Rows from block 2 of a small sound classifier, named by matrix and row number. Each number is 128 + 32 x the weight over its row's rms, rounded and kept within 0 to 255. All counts start at 0. Numbers have three digits each.
After each channel's rows are labels from the 100 clips, of 14848, where the channel reaches its highest value: "peak on" is the class under the peak. Only what is clearly more common there than usual is listed. The data: drum patterns on synthesised drum kits.
# c30: last pointwise conv (model.blocks.2.c3.0.weight, 320x320x1), inputs 120-159

c30.44:107137143128119152073147112136090106188150119091108127105151160135134095165171094143113170098143127179119159135132123112
peak on: rimshot; kick

c30.41:116108159125145119134175123147155164102097122123187113148103145141123125117113063116093125078177147151086176121135129129
peak on: rimshot

c30.236:134120125113127139162085129133165123106121149135158162091110148105154099149148147111139093130113169125129099091150136094
peak on: rimshot

c30.274:122172155123133168144151143133142092097165155110102119137122116095122115093136110106069155120158140116103082133158176049
peak on: rimshot; kick

c30.130:165078130125136121195141125139130090106100155134084113150149088113114119091126156164078115097106071056103072204161097150
peak on: rimshot

c30.199:097157155155202109134097088106137074112099122095099140124064151063101177155110133098093154086117123086145134127104112142
peak on: rimshot; kick

c30.185:113136122217144112116107107040162149054169145126133101128166192082074138098133114158170133122150134151131115139105142095
peak on: rimshot; kick

c30.205:197138165114143113106183118099101126115098140164133134122101135095110141180131091107109114116116167075101183080163111121
peak on: kick

c30.306:093111075087116050135144120102075106117169058083120125175100080120155116087078086134048139131138107146109113170139059201
peak on: snare

c30.284:145089108172203157151120096114152098130079148103107152095065130157168102118097140115079140103109125146156188110121097118
peak on: kick

c30.83:131138148104105099143152138145127158109084193118167130165111095127067095091120087163182097130106160146116148149103101125
peak on: closed hi-hat

c30.276:143056118059115145153188125100124129098123128157161118097172130168100114122131152145109091141120170104106133139106119109
peak on: rimshot

c30.33:131093129084143141089129094117116087108096086153129127164147071149082046129128124148092109130092090175113108171134078145
peak on: snare

c30.137:145100123145150107144115158139120139100096154142194113075133147178079120115147070145136141076130137173120132146117112137
peak on: snare

c30.133:098130094111116157126107068156108059051107106161156147089103104124107120146157108133095080132096143062169121085110175184
peak on: kick

c30.62:114073180103081106193066128116115170125053187152146122115109089111116167184098128126110152126141197155156108106082087119
peak on: rimshot

c30.235:168095145069127159165142094120129128172159130160101159148161148085172169169145127162115153137076179130081091162081157104
peak on: kick

c30.43:148126105108160101108125126173100047076175165125098158124155122129120129210180116122136114076084143124123105118115132180
peak on: kick

c30.316:120132058114077131149118122133116106130108105160132140144144077176131090054122116142065132190133139167107113162132134104
peak on: snare

c30.294:103139116185121169179137151158115067134157129091135094128136143134130084153126137143120143122107155124141112144121082149
peak on: rimshot

c30.168:112113144116148036070118142224080124090012126136101149148150183138137103145144109086156190080117144109067086105108142152
peak on: closed hi-hat

c30.292:102168145163112112123157119072143046143064117135096105141055109112125140107158120144134182191128132169109103108141120061
peak on: rimshot

c30.84:156139115161150138117125119154154164134099141139120119137203133176112090120168105120143125172141131168133132140096080124
peak on: rimshot

c30.217:083197178090194158164141090165127106166107108084134156181122161137153118112112101100100104174193167149138136099135116127
peak on: shaker

c30.67:147114165115120115041105138075087127084085143157136116079124101068147100076084169132118116092102105076063125145110081157
peak on: kick